Rows from block 3 of a small spectrogram enhancement model, named by matrix and row number. Each number is 200 + 40 x the weight over its row's rms, rounded and kept within 0 to 999. All counts start at 0.
Before each channel's rows are labels from the 100 clips, of 14976, where the channel reaches its highest value: "band" is the frequency band that holds the peak; "top examples" is what is common among them. Only what is clearly more common there than usual is listed. The data: tunes sung on syllables by a formant synthesiser.
# conv: 3x3 conv (model.mid.1.conv.weight, 192x192x3x3, each kernel summed), inputs 0-191

band: 500 to 1000 Hz
top examples: clipping
conv.101,172,205,180,164,262,195,243,254,178,208,224,228,237,190,185,363,261,201,196,236,176,189,242,225,245,249,236,245,170,192,227,271,198,227,234,219,165,191,164,179,196,203,205,184,266,182,243,220,191,215,210,229,262,157,239,192,228,263,223,220,202,184,191,218,190,134,196,283,159,148,200,207,198,211,233,222,217,148,215,208,250,278,180,195,156,244,242,208,249,164,170,287,219,228,153,226,183,214,224,292,246,191,193,173,218,286,208,129,201,170,277,180,199,206,140,199,205,228,238,204,285,257,130,201,298,231,234,262,222,187,222,175,176,242,177,190,209,273,191,174,268,180,286,190,255,232,253,183,218,200,209,233,227,157,256,241,252,239,185,222,192,190,138,143,178,186,183,174,177,210,152,272,221,202,228,199,316,194,199,253,207,234,262,190,208,188,185,180,212,222,133,264

band: 500 to 1000 Hz
top examples: the note D; first note: D
conv.79,227,230,167,186,247,137,184,221,245,158,264,215,186,205,200,194,197,229,268,195,183,170,165,246,241,116,176,201,199,149,179,219,149,13,198,234,167,204,185,258,161,270,183,204,217,157,120,240,158,164,173,198,209,267,111,123,177,211,218,131,176,146,204,233,244,232,195,164,202,202,130,226,213,185,186,150,218,164,212,155,229,210,200,133,259,297,163,154,166,235,165,200,182,192,173,224,222,183,171,177,197,181,186,149,107,189,203,185,219,170,222,205,223,168,183,268,185,233,197,163,217,144,188,176,214,175,141,204,230,225,182,212,156,117,215,210,191,217,199,180,287,194,151,182,223,199,241,172,204,203,63,197,92,157,246,206,218,163,164,169,213,179,209,209,221,194,188,152,115,166,164,211,221,166,193,225,194,122,177,207,168,180,178,223,219,167,200,217,244,216,147,169

band: 2000 to 4000 Hz; 1000 to 2000 Hz
top examples: clipping
conv.63,209,206,138,174,180,150,215,175,188,131,209,185,198,149,242,218,211,186,121,193,199,168,233,264,149,221,127,117,168,241,259,175,193,187,181,189,131,206,184,91,132,248,170,163,236,174,176,176,188,201,166,217,235,199,162,185,196,155,202,136,150,168,156,205,193,137,224,161,209,144,268,150,206,181,123,191,212,282,194,206,172,213,181,182,255,166,245,228,175,217,187,225,230,146,176,103,132,233,239,144,241,270,198,240,220,200,159,244,172,264,334,209,222,245,239,150,152,177,135,231,206,213,181,194,183,248,170,208,190,216,184,224,184,186,298,218,163,130,212,258,165,290,225,169,143,212,193,250,220,169,254,228,175,180,221,132,222,193,162,161,104,207,214,211,199,245,174,199,173,183,170,178,207,170,228,223,187,228,221,253,175,168,144,123,178,178,164,187,223,219,239,220

band: 2000 to 4000 Hz
top examples: vowel: /æ/
conv.184,205,105,153,213,233,203,257,235,195,218,223,236,164,203,181,200,232,157,223,145,233,141,199,183,183,239,137,210,281,165,222,176,185,160,154,147,202,183,136,178,258,203,192,227,197,124,279,188,141,202,145,241,296,199,202,234,167,177,227,124,207,207,240,177,183,187,205,205,218,203,192,237,145,215,250,133,141,159,135,210,213,204,266,176,177,207,252,165,205,200,212,194,205,112,231,160,142,158,174,233,269,223,201,278,183,180,141,202,228,201,84,160,168,226,133,133,194,208,217,179,197,152,301,196,215,220,176,156,239,145,195,213,260,154,184,158,208,195,218,259,230,188,201,190,177,175,218,158,225,92,216,167,227,204,214,150,148,173,242,147,187,280,173,188,236,147,197,244,226,200,222,187,200,202,238,142,121,85,202,154,266,226,181,220,181,202,226,202,187,195,182,163

band: 500 to 1000 Hz
top examples: clipping
conv.7,199,147,184,187,177,139,188,217,192,213,182,238,194,223,193,233,203,201,194,211,254,201,189,121,129,166,167,187,227,220,187,164,226,139,240,227,215,206,151,200,181,230,220,177,234,185,192,161,140,208,206,254,202,355,192,146,201,189,159,182,141,213,161,202,242,131,160,232,207,290,227,111,184,260,181,203,168,207,161,209,167,237,262,209,153,272,221,160,212,193,267,208,213,218,176,164,143,202,230,227,170,156,155,146,206,235,283,221,128,178,172,106,206,186,179,202,216,173,166,174,193,219,173,206,153,253,204,184,235,196,111,172,227,174,172,217,282,264,258,258,126,208,171,217,163,107,159,187,203,182,190,260,140,209,195,208,218,205,261,232,210,237,154,206,262,142,205,274,157,251,158,214,161,218,102,176,204,207,203,134,177,208,211,171,155,226,130,132,196,239,180,240

band: 500 to 1000 Hz; 250 to 500 Hz
top examples: clipping; vowel: /u/
conv.139,226,140,221,223,146,220,242,197,215,175,390,232,168,242,171,251,162,151,196,209,173,215,155,181,204,192,147,206,189,189,207,136,228,199,153,171,259,187,211,217,163,160,157,174,97,227,145,210,128,199,258,161,168,208,226,217,146,207,202,201,140,194,152,217,194,221,232,181,162,168,225,228,196,193,209,168,179,223,214,164,248,167,202,227,183,215,165,242,210,237,218,203,159,176,237,284,245,221,216,192,227,213,153,223,180,153,244,259,219,193,227,170,217,191,244,233,191,254,193,127,121,230,225,139,181,172,162,168,227,170,209,247,254,210,165,227,229,157,225,97,159,221,216,262,205,195,167,146,223,166,196,147,157,210,214,209,146,153,135,184,288,192,167,206,183,179,227,269,144,196,187,112,120,210,206,269,176,106,124,127,168,230,179,172,206,260,195,202,213,205,222,175